A small image classifier, trained from scratch: norm layernorm, muon at rate 0.0018.
Rows from block 6 of a small image classifier, named by matrix and row number. Rows with one number belong to one neuron. Each number is 500 + 50 x the weight over its row's rms, rounded and kept within 0 to 999. All counts start at 0. Numbers have three digits each. After the name is the row's rms in percent of the matrix's.
Before each neuron's rows are labels from the 100 images, of 14848, where the neuron reaches its highest value: "patch colour" is the nearest of a few named colours to the mean colour under the peak; "responds to" is what is common among them. Only what is clearly more common there than usual is listed. The data: single toy objects rendered from many sides on busy backdrops. In brackets: how many of the 100.
# fc1: MLP up (model.blocks.6.mlp.fc1.weight, 768x128), inputs 0-127
# fc2: MLP down (model.blocks.6.mlp.fc2.weight, 128x768, transposed), outputs 0-127

patch colour: black (34)
responds to: from above (62)
fc1.475 089:509525441461486516530578433513562462436526451404553533430562452452545525461489510563521575558444493577552567477596481442608488492484499600465526466507478483486508538535449522538525569552525516468483483423440555565518508437552493511497532424522462463621446571486462615487385521488430399515451463496444470594515458594442382447499497575522476523530512507487478499445463504435534492436481
fc2.475 092:456499555518496457455593479444580511500528439427557502394594501466496437464434485477525598411434577590468534625508510498474444360550543525455542579523463521466509512485500439487492556578590514513532569539468525478530541584529492528515579492460453541551527456408525493554505555515555443536510422515532528445422521544484487502522530498452518548530377533430443471515406495474530504564517

patch colour: black (41)
responds to: from below (70); glossy (65); mug (25)
fc1.693 156:462537598528495482443529477403541517497517463522561520596572563619519445474527464505426506434491560558512486634481508523517506460503563512485474462469407584487447439420480379571557494566489493499532542528544498548491574497502483525459511542377445551488518454548424501478502427528530491556402552506430514531492456528512520371468482467556526458522534352480510477451508539435527558505514
fc2.693 139:467551489559515600511550501542595437443481526462521467490556489648512495524462500479500513567587473575509598426478475479405432511511522461409524451528490467490600532491485466534454485461464501394531505468489600603493519575498494456522470539507570563546515543427499440455543529530467425480486401515570528464424566467544367471466506493522543458505562599549522539456551472497485498423448

patch colour: brown (63)
responds to: candle (26)
fc1.158 096:485484596556630365528495458512494397491395478472472452488478470474548517483545485489501484456524482442523483524463577465557549473581420533525465459638497504513524561545505490636497422516491472498543449418509503620510562522474591376509427476429434504456462393459531400535406525498496484528498544522443485513559455471504452449516493459498490426529477548503500463539521484486475484476524
fc2.158 093:470577531498510461476584450408482573510467546478485470545465488437436501611469490498548455528491371567584468541459557497491527532470495482579473399554477549490493531545454501560609545567473481539455598512581424480488463453510481447629431506376475521573552551510509564494549511500426492535485575481504426572455495482486437507523500512514456475380471557533459479608519489452462498470536

patch colour: black (35)
responds to: from below (61); umbrella (32)
fc1.380 077:474437531436578385506386462404497512472536511444525545515417529543494583451505511447487500509551509541540468518458441520512454522479577532584571560560505539445593531511451479502497450469443495433444463574533525475446453486562476504512541579495577453482465642550515419413446477541570512543457606495529518529558491499391479558479457546479482599464432537450398466484530446509475529477478
fc2.380 082:543493443494485594468578456495539544444570473472459485519552570491463490483464444497477451502477476571518491432571396593542467496563510491496600500394476432465494522515524529484478491478453525515459483551524466554475437468458480606488498522429434460440454577558479480465543520450580525469574398530531488578586426509531495507505442371413442582420543428559498451620444530529546460530511

patch colour: brown (56)
responds to: teapot (27); black (27)
fc1.609 084:586492465554573369442522488477446448568530514470527509472421410472513502513570588536596509511500549362497408555454488576575476507554486464530476557457490558503533526536475371496501528517524430515488515517420469518548552535530432470456440555520531500402514444489534526445455504442433453543447555496463500456501454526507462413517422424506489506549562619553482504545486448515387470495458
fc2.609 083:533482431580600523559463533543474491543462493459485520476529556435595416475547491491490511463617613529558420550533469422489520535502453364529566444440486485532432484536492503527468495423607470520544493521579402496517480451539408496496569423513476468476543536455426506493504480492497445567557572470495411552517465417505534498567540511525444541558534555558492506623486453536558561470469

patch colour: black (35)
responds to: from below (90); barrel (30)
fc1.563 150:511483572558503485512459563528526493436475537583544630502531516505472467470562478416480484503515470508463532511576517461595460458481394499478362488538492382528496594466555538450492453515506447446485491501422494547462575497531386512393453556508606549436503529463437511474538524576495521542515540528496499538538475632469450442507528593493521405498513546556447428534557439536490520427516
fc2.563 179:423543566536478573365471511503574541438481486584376446511422569471534532527509451518485551486545508475538594512490397472545486418509464549521478428658497471464535577501436485489457415481560486532532436475516444524453550510531474480399507493508586535491474454478480494469472531503461513549486461531524498435516398564547465531413541463488451428478494470523463526432435582604476483478431

patch colour: black (35)
responds to: metallic (70)
fc1.322 062:549419512592486433504465586552541433523557524488515448486566491443459543519458438525498476501527486469497547554521479499451497566483474524489460489490494445539536498412533439487566525522533497486518516414462507395467508496451583458445510524383638465431484491445465445392504541488472499520551486466445538474616478430516528535622496407497499421611480530443552497555399555581453530572549
fc2.322 063:498583432602507536543465528467469591495510462547506465488414510506564405538529497440486443492485400471534483502488468527386583485426457551491453452490502533545474410525433502403472532465462451499434500494470500532436573500490538422570537462570534511510431450567485564513468387464411401426572465569496521465499530445472425466529525493488529541426587569470562503575511519570466583453504

patch colour: black (34)
responds to: from below (71); lamp (34)
fc1.493 097:572391557579535517417423562566491518531509471446560520539482515513566360464493384473491445523520519442505537446530522442508559574448576509429434436553537529491401573426487425461528504546503477526510556471520523526386442431529507526528482541479466500501562436482424458490524522480531519511479471489493517453522492505506460492594471383426424531606466475443542548548515559544458546470594
fc2.493 106:490547482559461528601494488485546458521542562485582523433487480539469524568527616506465471468547568553492525572454402487478487512496507477498527520494546571490558443543453495411448452454527442555433421439451475513480525387503436472552556428506491601619505496500478626416497395513458500501571504504524564493414579424595492542457465535453562533522518489469479599468563487526542497451535

patch colour: black (39)
responds to: metallic (95); snowman (31)
fc1.513 124:521481543621516551592597544513473453478515464539504518474545474459430474514527467532464447504603490450474513558504449400585553563480492502523484413447539543533445523550552507465465528559540486454471534383447558532416533522416484435489443496516587498536608474485542526473448472431523505532494417493508533485547512412444420475463547397479440416535494468462585468567442446555458505546605
fc2.513 113:600482476518484569542476530523509515482517447500532521460512516481373534464432497483596449499595565516545530481589535528497412532546450423569532574472532510588499474462525481432579518537482396529472436522425532457566539422483509348516562479536452494494462413569476541472484435541503380503463492468458562591506508505469600523453611498478501509529537453551519440510503557489439520471431

patch colour: black (31)
responds to: level (62); barrel (56)
fc1.69 104:472425468550590515497416570607435482517428518564604490524601467489471504383432510553490427534458461503519531572548491555449502476622510472535489421505544479525574470521555443583542583547447523490441478464574507495525529401446422485606490440551510457405498531537496542539531463499551543489546476539544515522506551524491454503445495452472592484504474471498537402436559522412480549524452
fc2.69 104:557482559448527468439563513423454525537523531500566560436519537452453572479489438507596480573450459523458483538437561473441499511439561414448485550489549446448453582401530582442475453516518467604532546477448441469450515435535440473545457529499452453456365504549597491531578484550593567580542519516525489547500495469541381562537529515565439516484440456434508495463506518464417467512508

patch colour: black (44)
responds to: from below (74); umbrella (33)
fc1.430 083:521419451506512467467355490543457453475478546531480517553429495513441541503465517441483460608489576513503521456502433485507538537436525515500595460464556539500452498572560548531476484653467476425494544434480548520521451553555393568459556535520552440480501624539505421482499437493439477540571481432381535494512531542596532565457514521476546441499520492538471437426525483560500502440595
fc2.430 085:401545492431550499586502522432397602518506354433471485509532538517588468503449454492539427588521503540505474427549395524540438437453481482537529437537517471511577514434526503504584437516609477417540385556529471466575547479452550590449555422581589482501476576480537448547508522474468516495498523446481466465482440505527533487583505461463507533531538553478483554493508451488550482462532

patch colour: black (40)
responds to: glossy (69)
fc1.5 125:496473411501474465498518464448576505557483505507526434521463526487518458460512536494430444521404573625494387522596544539605415532502487512500453494546532507451494469490571505436435645524472477506435502468454568501590495520527457524523506429507416467476385471565566482601494534468503419413467541545509421524574514595500488525485461512429463536516428507458507410531541444447557529528504
fc2.5 120:479547464451482466531557553511514492512483533516532447475519484478480443462445426407630485548474461495398448479416445516520441486539537495484516516486570450469460508379594406503432505501555511522531419537455439457471572437420503434482427585566511540534446460542539583523561480506489524545534522605565495500505402569512559502511476502478388507539523502491441499464522637483411588513524

patch colour: brown (56)
responds to: from above (60)
fc1.389 131:489417468540490561467523477568526515475503429491488455507545518476515434573579456442530491422528494510426552501415498572503470418557431504549492530482562532497498475538517498562481473536498538491469502520487477564473595521504541415484555510597470505503623540446504438485627546513480419447487402434478478511641493518483551440455476573509472465494475508436549493581525471352507555357530
fc2.389 104:440470372516480439505476475521441540571395471433540476485506467392470492424508426485453578608554482517515463579528520531489549482471438513457439455545522477508445522602522552563527459585398477588507546494514536430465507520450550560495481494521550473413486419488496477495463526499467507442560616502555432493449526388481431488544496519482519593565472425468543481571610539525516512543485

patch colour: black (43)
responds to: from below (69); metallic (65)
fc1.366 114:477486531457473578472458394407544462470541530476546464515514399437505535494523475519514526493476488535500479533495518550503633515416523541569520417548490383505443531381580470552474610542559513423476559513473515536553430549536487545384447548514538509482437516478489464452506512505561565498563458512517529477521474496457483505514507578636507431535394526456558419491503548607480421487506
fc2.366 116:397475448499595525433517438529469577499468478451536545568372602598541568468603521461497633500554447529437383501455547550485471476472496469487592534624507466404461514512517514482521549546470492541527521520504511556524488545558479471524476478497500468463431518533528450572497519394505434467446575533499510467531438519488567518532440437425487550492467452495506436542505598568483555468511

patch colour: black (32)
responds to: glossy (100)
fc1.175 169:396486508504542471529499443577448620552532478527518473514375510528534456507429483479425447455521444488500503504546493604547505429530496581556508488506475445539482474500396543503495482540482494357475474510543526472460483527618506517510589358496504554508489522516491484552496507489608489591577494581439483417609425510478491475527523476573516588495476475528589437559529519447487433511496
fc2.175 146:537381535426481518540463493534483506482432550484493505540577572516516569523525498488558458554492425505570439557529565535530573426473446303510514548510523564504490484457456468488540407461440485503504522481576530373492492502587467519553525545501448489571544517521468542511535536608496499505502461511493545514531439520485667472486550583532586516441496567450461535452457446454478430468498

patch colour: brown (59)
responds to: glossy (86)
fc1.35 092:560502548448537628541453373419538469458440532440499472532507545433475513504532553483561466447540544506565516550529470455457427434504516588564488462508547489541529647423440583431597521453471443481499502577463484592552481510467511574489559497460530556536507549471493447522451471403443487484489452450432518551496510524517488503530508476436479567476544359527496509557479468467441574501591
fc2.35 082:466463492406422471423510532604482460519541525559502447436578585487578492522483470512531497469477577475456404464552509522519541481540548516508529485477636486550524539524442515504402500510539399469435504543497525408534466577502550476487568542513393520520547485523456501507518576516443515420546475477383552389484524520452424533489579460529486586535536600430521524538541565485469412524560

patch colour: black (31)
responds to: from below (60); barrel (32); umbrella (25)
fc1.144 156:496396489576501497512497533483517460499483387488487517486473515449594534440537505479475498536570523510494542432575458567473504477459530441442564580576529495446452447507523489472532447557590458431535373520501550546509544522531471523488441440472451452563480492643500537477483475506561554507436574532492510506498524564499449494523618475571462336480414384527468492481539530457460606518481
fc2.144 150:540448452523488494589520543496508433523552474433462510509514429551448485534500484462461483490492591464519522526453491508456499465529398447619512541460533469441545583448569493529430425496489458449598556451462487489570560411538543523430456572511512464419381518450568441516443464393513435564438447496468520493575505472468451555483496574515392513597580573552517437492483522492539420445486

patch colour: black (34)
responds to: matte (87); umbrella (32)
fc1.515 164:452527510518448527488502580490398404522496496576493548445504641515444542450557464555482435513550578496528492569559485551416574585465437525542542532567535529475494420496565476517415575517519449532440555450525482513485443590602523445468474530419510540550448531495449546475423528528465532382435502520508566537430459434528505495433436481464529470554545541476410400490545477495540496483452
fc2.515 135:512487595499489463436531490442503495487434425488431463510581525515444472551465520527570482419446499461593433488441511435467508474543484574402542408394453456542572559457496496537522382496431566480538427502471521565485479580517470504459458423456464464500573555519505417453414446612535443571556527446437488485491504484461449514506584493519507473581614497513444518511509448477444507590531

patch colour: black (40)
responds to: pine (27)
fc1.31 095:505542588494402558470557545518481398541566501442475619492410493543551548555577509500551450487408506561475419471512550534529547508540467441496530479518561444414490547501474515493408495463598463440577484495428527477540523423537552459412444479551482556444474410577433444463480457478501392388555477635505482485499471513495451479495573511499479504522528460451493424508560503544493491558476
fc2.31 095:428492564486546407573474439435504624488510505435517517489546455510542443569472472430518557450523522495532438517502511480420501551506574566483532564537423529474531565514467499527524566561463585498551448514557540522475442475585504516458506468390434540484534478467500559498563565470519480466522603586632450556522410554452422420581427518500538552567436568465474525449501473502436490541558

patch colour: black (54)
responds to: from below (78); metallic (60)
fc1.706 053:465508481393535484509452463492454471493626438499512484618529514472484558533425542514437493531518524528409499520463446514554516585544467420508597532521521555482441513404472477501534627514457445414483479474503537529463469528535610576521447510525544492518457481540519482486460508513471520464415488544513557511523494419559388559524498585450380455565456436461570440367544549495517518523459
fc2.706 051:504570475540451463634486467497443594515474489462389596430398548541481459493480544437579454417504496486501481513439506450478524524524523490562514494528452402466580481563502477484479512566541459382516488463447458512426498612509576528467504554488503462486527467529525417601504490491447499568456447467490520542559538569567537534451484391513520499435461436493627480559478517536497414434470

patch colour: black (64)
responds to: from below (79)
fc1.217 107:551494457560448498522530515532518537543577477553490450534430527531495442488413488567529478482453455540487450472548494566541495467411464450484308545495551502427464497546575564443495541491516453509465461425520506511516546529423404562513465473450609461493443460560515496475535376526477509538539517561562495587633551539452489469517566527583471398437494476539503460532433523523568451470455
fc2.217 100:435561386512502553501431565524555449527487435617491455477603434510482534506545487462474516541444480466452467517494540400465520474543506436459400453484508490475531532432547528561636530503471482478553465529437431454435488582530583519531465452523540562481539522539467436457477597573502510443491527550453491507525467631412499446449445481487520484557568542555568506465458625560495463535510

patch colour: black (44)
responds to: barrel (44); black (34)
fc1.753 070:522483481588549461466534503528538509479394525584605492510436468459509434477523443561462433564511549564450424525525493498541489513562493509520367568380564490439459577513592631480467550513490456491498438438559526502512503494493358559422487483523467455402494494496512486470453488545426518502556520457497487551572509600486530461529462557590494509415431492530526547454524446460428497516475
fc2.753 068:492584491587456546463398589523536465491541418546457533480449552455481427514507498431582493552481576457557524540479518480492509512513398487454444494446484530473520624403559524567557460555557464505452553540459465513455500571533471499450511531517587561485510517476472560458603511527479562557450473458512542525539487524579504684494605524506452488559496503472513531380528575540487506545478

patch colour: black (53)
responds to: metallic (60)
fc1.291 029:424429516404526505492523556496614412500543555484518477491548457463472445458519450546477523515511451499518537530472566457488427545422507525482506561474501502464470561368500446517557520476596416383580575563561448486433402543458554536476470478484644490475516413595541475461547540506531410521476498484557476487609436550520503447445529444475506440507459505444526460495500569520425501499470
fc2.291 032:598564528464503451588438487480415614471564495475419518505505496433454510476554614418530612517546435466566473533526487461459546543491548494490477614482492399433478430608436501421545500515469534456457513557471560599557449555544554468560444417478531410506474451490468524516535408432494465426538498550532530496491551544524458452507513479575425525487538509480484464519498475564513439499448

patch colour: black (39)
responds to: dog (29)
fc1.730 108:496494491476469475420462514461500436517518428487513510512471484431534439564462446535529524559480433505450527546422357480463508623436470440469500455489502443526553530494513505469491560532550459450443443513560648604483506440531500455490542520482503444543465496439452482609489530519614451491526503435559541512578458563574552492488548557565553570547498510518571436478449436517471413443380
fc2.730 120:482540457505496432470500566482478449665527520516500541560503555493522528445529494539399599492453437425587406511406486457498631491472523481504567457519584522518490529537506545462490602513444468444491531605479563389539409509450564428500447475471392473493588512520475464534528491471481448563527495428491578428521589486531476523460522451492490577473561454525512483542498473515461480478564

patch colour: brown (59)
responds to: table (33)
fc1.299 081:543464505535461527513426502479510500574539575455507462487427509411470479529549535573487521479525398463513483595559583440553425566470555478466393499508459466505563560449519487493459547471524521442474371559474600532360466503489456457468490516494457490442495531451510465550510556416523525501514438523543608526488429552427549519489607449460538485592527550520446512473593500434499530471395
fc2.299 087:492448473514465432511471541506559489523487507513546524476518488495517533500411497492417544595450437561512473493522518499536595516489497521492529521492393508549409540557527570425421551406529475462433488457605440450496437527467561415531470501509422433476557486493483434505433492581507572524603468613532582447415497371597445433442507559482471497539458553415471424522520473502526527513442

patch colour: black (32)
responds to: metallic (68); barrel (42)
fc1.387 064:494453532536546505492425504437463478478457467509497526523568533542433554434591443561487462500478483584633467436524474483507437529553495406572506424466528491513458546549517494447525548434495541515481435521566504593549542499515449423585508487434436447616416417399489577539664538488522414490483463490554487492566526531519470522456467476484563479490570547497511422425510457426499511518531
fc2.387 061:555497494460435415533517506565466480539549589509589500443479425470556488463512536439523484429593471516484449469516518453500563473542583515556449437432469433460440466426526480479493439518461445574480534593528424531508482463388537506505464481529417487502415528480499517502605506489557530591443472507533539473476463515578474532522468491395471524441468527593393428495498592503454569392598

patch colour: brown (59)
responds to: metallic (64)
fc1.131 157:588434531494562559422435525536569499520502424524470484483450493496443453534474482464519417481430588441521547445424489551558459408483500454436496562516565512633491509446461552436503417411514524423466520437520470518564451483505543460534499575496476555447565472413482481489570459506518555570496442561634550490604470499533584506469519471488468482579476454479515499479404510456464608526531
fc2.131 169:495449519409567489500502475463547480577509497437438470438551481554451500525367424487507509466479673497468552596539590513459521467548536552549504569479402485510467503556480397478520470439484605525575489424458440448460482471538519549462493524529465500574498484603499549513467529549570465476528507612540462420417523459495522535554495494448527399602465450494520472548490459498501486545463

patch colour: black (30)
responds to: dumbbell (36)
fc1.118 081:519512549568484496533579463498501426444551478473585456485500521464480532464512532508518494507567461457558473560511539542461601408467462407484481441554577523502457529416595442522579407546430460456527460517582506504510490588518499500470392474452493554471550532444510493566514432449495481520488435608459577481489466562625411475507555512546430516546329504482495471447497526544542549470471
fc2.118 082:647549493450558485465447554486482523518487393494491571436528488504473386532539481416573589484508531499474446535463329496566416570419502415564450454526534512510467497553454546430506410547527493477490548414499495475506480520508530491555526545449487483510458535470461505548462530480505448515484578524454514561553562459473473485513548451403522509437597545472492413518568517595542447425497

patch colour: black (36)
responds to: from below (69); mug (36)
fc1.147 133:535527455509507520475510518475472507494537546500510514492524450547570447443486517497586557491457416477438511521484445508444518482531517497531524584448544449408591488544538466501476444543517478491498537526532510446433533404540484531543508490482498458517511526559587427437544489444441433411496477488542567542565541568305501436453392445546569443488553575525542453625463487452445577453384
fc2.147 142:502573543486470523546602548556570498503476495504443539474473550509470423488511493514367480461518466440530565544505436547511491561492459428409532553519557502484540543509433502589517461494533507544457455526424604583556478471507547545564487549547583425466519405485530544527541494459615515514525572518438497391572474493421463565493472518567381395471483482500462441549539397455465484526541